python train.py --tokenizer="char" --encoder_norm_position="pre" --encoder_parallel_block=false --text_encoder_norm_position="pre" --text_encoder_bias="all" --text_encoder_layer_scale_init=0.1 --text_encoder_drop_path=0.1 --text_encoder_positions="learned" --optimizer="soap" --precondition_frequency=25 --adamw_lr_other_params=0.0016 --warmup_steps=360
Rows from block 9 of the image encoder of a small contrastive image-text model, named by matrix and row number. Rows with one number belong to one neuron. Each number is 200 + 40 x the weight over its row's rms, rounded and kept within 0 to 999. All counts start at 0.
After each neuron's rows are labels from the 100 images, of 14848, where the neuron reaches its largest size: "colour at peak" is the nearest of a few named colours to the mean colour under the peak. Only what is clearly more common there than usual is listed. The data: drawings of small networks of dots and links.
# gate: MLP gate (encoder.blocks.9.mlp.gate.weight, 640x160), inputs 80-159
# fc1: MLP up (encoder.blocks.9.mlp.fc1.weight, 640x160), inputs 80-159
# fc2: MLP down (encoder.blocks.9.mlp.fc2.weight, 160x640, transposed), outputs 80-159

gate.302,232,196,216,186,181,186,248,248,255,179,207,229,257,273,219,245,168,223,209,186,246,125,132,242,201,235,212,249,250,178,274,191,217,185,157,213,241,130,170,238,190,237,232,183,213,218,211,177,247,154,233,240,206,180,188,93,213,205,215,170,210,170,163,147,198,244,155,196,130,229,167,138,130,273,186,213,185,193,189,219
fc1.302,158,141,180,239,265,202,112,152,106,212,149,201,236,196,211,244,160,156,200,175,175,218,243,246,214,182,212,148,248,194,160,203,190,231,191,178,188,202,243,162,144,211,238,223,189,211,210,198,178,211,264,196,160,224,212,176,112,245,140,196,164,168,224,225,212,155,149,155,222,167,177,247,240,186,165,185,243,189,231,188
fc2.302,272,152,177,227,157,180,201,224,199,239,257,193,247,248,196,169,246,232,156,219,205,248,213,183,211,274,170,188,207,171,240,180,171,205,232,139,231,134,176,211,201,192,173,192,215,221,227,189,200,230,171,137,150,183,229,212,200,283,196,110,223,224,179,198,201,157,248,133,293,158,117,204,298,295,202,239,252,213,229,123
colour at peak: grey

gate.203,201,219,209,204,181,271,167,169,205,203,213,227,149,246,141,222,298,180,206,235,173,150,216,182,217,208,153,179,186,224,233,158,174,225,109,189,172,231,195,212,178,134,250,175,217,138,218,192,117,158,114,176,224,203,239,160,206,275,152,303,219,139,221,175,207,287,200,148,170,187,166,177,239,183,251,194,218,188,161,186
fc1.203,255,195,165,305,131,116,174,144,175,216,220,185,224,261,214,160,262,178,214,259,165,173,212,250,183,127,209,173,232,155,206,179,199,199,214,174,174,219,192,254,194,130,269,240,124,152,141,178,129,199,206,182,158,181,161,210,228,205,197,221,202,280,207,251,150,159,216,198,231,163,245,179,211,140,214,192,232,252,237,278
fc2.203,179,179,275,204,203,187,237,189,243,239,193,235,232,204,244,254,176,214,204,169,198,167,195,196,183,192,259,191,235,115,253,190,237,249,270,225,228,221,251,291,194,193,198,176,138,174,148,193,254,169,226,100,229,225,212,249,212,181,246,267,183,159,181,206,215,167,247,217,238,179,127,205,223,167,135,178,236,267,230,238
colour at peak: grey

gate.19,160,176,215,191,256,163,212,173,183,202,188,256,292,179,218,245,194,256,179,187,231,223,151,180,140,128,157,214,246,180,187,233,218,228,251,227,250,212,224,215,224,300,201,222,126,204,291,169,127,248,242,169,178,131,169,147,202,228,242,301,283,206,262,178,187,195,163,129,183,133,156,212,186,166,241,201,196,234,227,144
fc1.19,186,205,209,259,201,178,234,152,242,148,119,253,200,282,219,216,194,213,241,256,142,188,128,213,152,152,243,242,192,190,140,218,258,194,253,209,192,172,214,166,264,209,209,237,134,233,231,145,185,243,178,171,241,174,146,119,250,148,198,165,252,239,214,267,185,156,191,238,245,240,211,192,183,94,248,238,212,245,258,159
fc2.19,266,128,246,200,153,117,177,158,243,183,173,136,73,108,145,179,113,208,166,161,175,251,241,204,172,248,209,244,240,192,188,214,158,281,161,212,245,229,201,220,192,241,218,156,238,218,233,185,192,200,235,189,201,177,192,197,189,112,244,171,230,221,206,203,157,235,160,149,167,169,207,156,101,229,226,147,195,217,219,153
colour at peak: grey

gate.493,194,212,211,168,178,181,171,179,297,162,290,216,230,203,214,160,213,210,248,258,213,119,226,164,231,214,204,193,176,166,181,140,183,148,200,189,250,192,311,240,214,294,234,220,162,194,127,131,196,178,280,161,188,247,174,256,183,196,238,163,212,184,203,191,219,154,203,176,305,178,148,161,163,293,169,206,189,180,222,148
fc1.493,158,175,217,185,103,212,108,154,236,160,294,227,256,195,143,145,184,271,185,195,213,188,173,198,225,238,227,225,167,191,257,187,212,170,198,233,211,180,312,228,169,230,215,168,120,220,248,217,208,182,214,142,247,293,160,310,201,207,139,152,184,186,193,222,213,137,202,212,227,208,214,187,191,222,231,247,191,181,235,213
fc2.493,220,173,131,184,197,238,210,265,219,189,219,159,175,222,186,267,213,284,174,199,148,210,216,204,124,209,212,150,225,204,210,206,137,237,173,215,153,211,261,212,172,175,262,179,274,177,184,159,248,183,209,240,193,199,197,205,175,223,262,225,235,192,147,212,255,244,157,125,195,185,149,192,168,259,225,164,159,246,155,220
colour at peak: pink

gate.64,229,180,179,235,167,154,238,195,219,193,155,271,227,228,166,212,225,160,205,165,167,252,198,188,209,213,126,127,259,198,193,159,177,230,230,184,149,172,163,222,219,271,163,217,165,153,187,140,213,237,140,136,193,168,225,234,213,161,291,171,174,252,223,149,203,149,200,238,217,236,128,261,157,166,187,184,158,246,236,237
fc1.64,222,175,187,244,247,228,165,217,260,157,174,132,132,214,196,164,198,253,169,126,204,159,181,215,128,245,250,195,266,216,187,211,154,247,103,148,280,222,186,143,206,237,206,202,201,197,181,191,147,276,258,225,201,262,169,185,124,136,163,197,247,176,163,192,138,249,200,126,237,149,243,237,243,178,212,227,196,208,199,177
fc2.64,246,223,162,182,201,276,213,249,217,246,181,184,190,186,205,162,239,193,155,173,201,233,212,178,205,181,211,231,159,142,181,166,215,123,189,239,197,305,193,225,183,155,137,182,226,195,132,128,222,172,204,184,230,232,211,268,174,271,185,213,255,197,96,233,194,178,183,213,213,150,163,213,247,270,155,220,212,169,160,234
colour at peak: black

gate.420,236,240,184,226,194,192,225,133,190,178,182,172,201,186,180,255,168,256,262,185,157,174,146,235,220,186,209,239,278,135,199,169,117,219,232,235,225,189,273,174,181,190,232,180,167,205,209,200,179,278,150,224,210,210,258,176,215,232,199,282,151,132,236,222,149,220,198,233,147,173,148,258,166,198,178,131,249,234,211,140
fc1.420,164,305,207,233,232,192,152,233,124,205,234,187,121,142,197,257,283,192,217,218,223,244,196,207,185,190,215,190,174,222,177,180,181,190,118,179,203,236,196,265,153,171,202,182,232,164,148,194,175,240,185,147,252,214,166,164,235,275,228,190,239,151,204,218,175,215,223,203,163,194,130,214,238,284,240,176,282,178,260,218
fc2.420,224,176,171,150,159,232,261,142,225,246,301,180,239,182,152,171,209,235,263,181,156,168,186,283,187,184,203,258,160,182,197,205,277,274,221,202,210,194,178,234,188,273,247,159,217,179,228,204,163,201,218,186,184,180,212,223,229,140,215,235,199,133,183,230,229,234,225,223,236,228,202,255,262,228,139,147,79,215,141,266
colour at peak: white

gate.279,183,225,117,176,209,211,238,285,181,173,243,165,289,313,272,218,243,259,189,185,184,187,151,161,255,171,203,212,204,236,201,180,269,221,216,139,178,266,207,219,134,156,214,212,203,145,207,184,193,203,186,223,276,131,211,205,171,202,236,249,194,204,137,107,231,125,210,224,167,163,198,232,173,221,154,153,165,174,170,154
fc1.279,251,273,204,117,171,222,161,254,211,156,189,231,250,203,226,246,246,176,208,184,171,189,213,124,194,232,205,267,187,195,183,138,237,211,234,218,205,202,221,199,142,174,222,158,257,236,134,255,220,264,183,185,226,172,232,221,204,271,164,185,147,188,173,166,253,144,202,184,195,185,118,168,178,213,161,187,157,242,168,192
fc2.279,200,313,235,161,234,155,183,167,195,200,257,183,125,140,184,181,274,135,171,194,266,220,203,200,215,215,153,273,236,193,230,228,186,269,136,217,261,210,279,230,253,187,182,192,316,258,183,205,154,183,199,132,198,280,167,233,152,290,192,208,207,232,183,200,216,191,229,210,198,211,235,207,217,231,124,218,233,250,179,200
colour at peak: pink; white

gate.39,221,206,219,153,188,186,146,145,182,206,156,191,165,159,217,237,238,226,188,152,170,277,194,207,231,187,227,167,255,229,169,206,299,182,233,250,173,140,156,249,216,211,228,206,135,192,197,146,273,235,135,172,131,182,216,175,222,232,214,204,130,197,108,234,193,206,226,195,252,231,270,165,142,219,218,181,237,134,219,131
fc1.39,219,241,133,227,119,195,210,171,127,165,226,212,176,170,232,252,162,208,172,156,235,206,228,221,216,140,163,231,100,256,241,246,110,137,256,194,147,192,273,175,226,287,269,251,218,167,139,257,182,234,126,208,166,244,218,187,178,175,196,228,235,177,167,248,169,219,221,215,170,222,180,289,195,128,160,109,190,202,255,212
fc2.39,231,219,156,185,176,165,204,143,127,237,239,191,126,188,195,163,179,227,181,197,141,207,155,223,176,194,214,205,164,163,212,198,140,128,255,169,217,232,183,194,246,147,241,265,193,202,195,272,242,174,138,228,168,205,181,242,270,186,207,160,169,135,145,200,141,270,182,235,280,224,226,306,155,220,160,160,193,229,227,191
colour at peak: pink

gate.398,203,232,83,234,164,209,207,187,215,149,143,167,273,228,173,270,223,190,266,135,246,175,167,232,250,170,213,178,252,239,175,299,186,211,233,158,226,231,167,229,184,209,215,234,223,208,288,118,162,291,202,216,232,255,173,243,202,199,178,214,213,176,240,226,157,134,157,163,140,166,208,235,238,201,231,224,171,229,254,165
fc1.398,210,218,199,185,185,270,153,187,171,259,198,216,172,210,146,101,203,213,173,202,140,268,207,164,130,165,213,185,190,188,278,181,238,189,244,186,199,138,218,220,248,200,203,180,102,211,174,203,159,137,183,197,125,146,221,249,232,199,116,192,165,238,163,221,273,188,180,192,177,234,158,195,175,265,232,230,235,146,210,194
fc2.398,178,296,189,145,202,163,216,217,122,155,157,192,182,172,136,175,229,182,238,204,229,222,251,222,128,187,214,246,258,198,251,183,139,187,234,251,221,182,317,221,195,277,235,212,235,217,260,191,208,171,192,275,256,208,271,205,184,177,195,242,158,141,216,192,201,197,195,230,167,261,235,172,185,183,227,203,179,197,143,202
colour at peak: black

gate.631,209,236,181,168,254,228,184,213,153,185,208,207,45,191,181,166,242,221,147,194,207,166,251,161,170,224,179,141,121,221,218,262,175,206,221,157,181,206,204,264,181,265,147,207,237,273,229,211,186,195,215,268,214,147,217,166,212,171,201,177,176,187,252,279,233,189,168,123,152,163,209,151,144,229,187,122,241,246,234,194
fc1.631,208,163,248,174,254,250,195,193,186,120,223,294,101,167,211,167,228,175,180,218,243,189,227,228,153,186,160,160,85,249,238,264,205,229,238,173,191,268,211,226,248,253,227,186,196,179,244,193,204,172,274,216,230,218,178,199,248,168,158,208,108,165,209,191,167,184,220,121,158,218,208,144,141,206,193,182,175,278,265,216
fc2.631,197,171,230,227,257,127,235,170,255,242,150,245,200,271,278,167,211,167,209,156,218,221,251,180,162,190,153,242,222,152,200,198,241,199,170,189,226,135,195,285,166,158,217,156,242,193,188,265,195,109,221,129,174,253,151,193,240,187,192,186,260,141,211,158,260,258,187,213,229,177,141,194,252,90,196,199,195,157,206,175
colour at peak: pink

gate.176,217,155,193,207,227,98,216,195,231,149,187,157,218,230,201,174,155,223,177,207,137,180,167,206,149,169,232,198,126,207,232,217,193,241,98,278,242,200,178,226,175,214,230,180,210,128,194,195,189,171,181,241,192,208,245,243,230,123,169,122,259,230,298,235,196,114,296,196,200,220,132,254,222,201,188,196,173,175,197,155
fc1.176,237,236,166,197,204,139,212,196,256,178,227,187,217,264,202,146,209,206,185,252,226,190,155,187,140,239,239,186,101,144,214,207,183,221,144,261,147,167,222,242,210,175,161,220,191,204,198,165,204,212,224,261,217,177,261,239,242,159,236,186,226,179,194,299,274,134,287,243,204,207,166,172,194,230,142,238,204,168,153,156
fc2.176,279,215,200,94,156,297,247,200,158,210,203,188,157,223,222,204,221,211,164,160,237,217,205,187,94,152,233,177,242,241,195,197,142,215,198,203,118,148,272,186,226,154,197,161,229,154,202,221,152,124,209,223,161,170,176,183,207,248,168,212,191,185,188,268,199,223,272,151,237,210,193,178,175,139,234,162,242,169,91,210
colour at peak: pink

gate.321,220,245,222,257,282,212,205,150,196,173,116,165,237,265,290,185,166,196,198,229,230,186,195,177,217,212,182,177,185,166,230,221,172,159,189,224,218,179,148,236,170,219,227,182,170,178,126,216,171,195,196,213,144,132,203,194,230,285,246,143,219,113,222,287,198,162,158,269,215,189,239,192,212,229,219,175,188,152,215,224
fc1.321,238,218,216,187,202,205,264,144,123,140,228,186,210,309,256,240,210,186,216,259,183,227,117,204,215,223,189,163,181,102,212,208,216,144,226,194,209,174,134,232,260,207,217,207,209,147,224,248,187,131,176,215,158,209,154,141,226,213,272,136,199,143,197,206,210,219,196,274,228,207,224,247,215,257,192,267,158,177,166,239
fc2.321,183,158,204,106,215,162,235,178,178,157,123,234,170,208,203,176,215,172,100,176,182,195,234,226,257,237,125,161,228,221,193,219,256,187,312,190,216,201,252,192,194,234,146,205,250,191,210,287,277,211,138,156,238,222,171,188,226,189,224,180,218,216,245,226,259,225,217,142,241,134,218,123,223,258,221,281,229,212,197,216
colour at peak: grey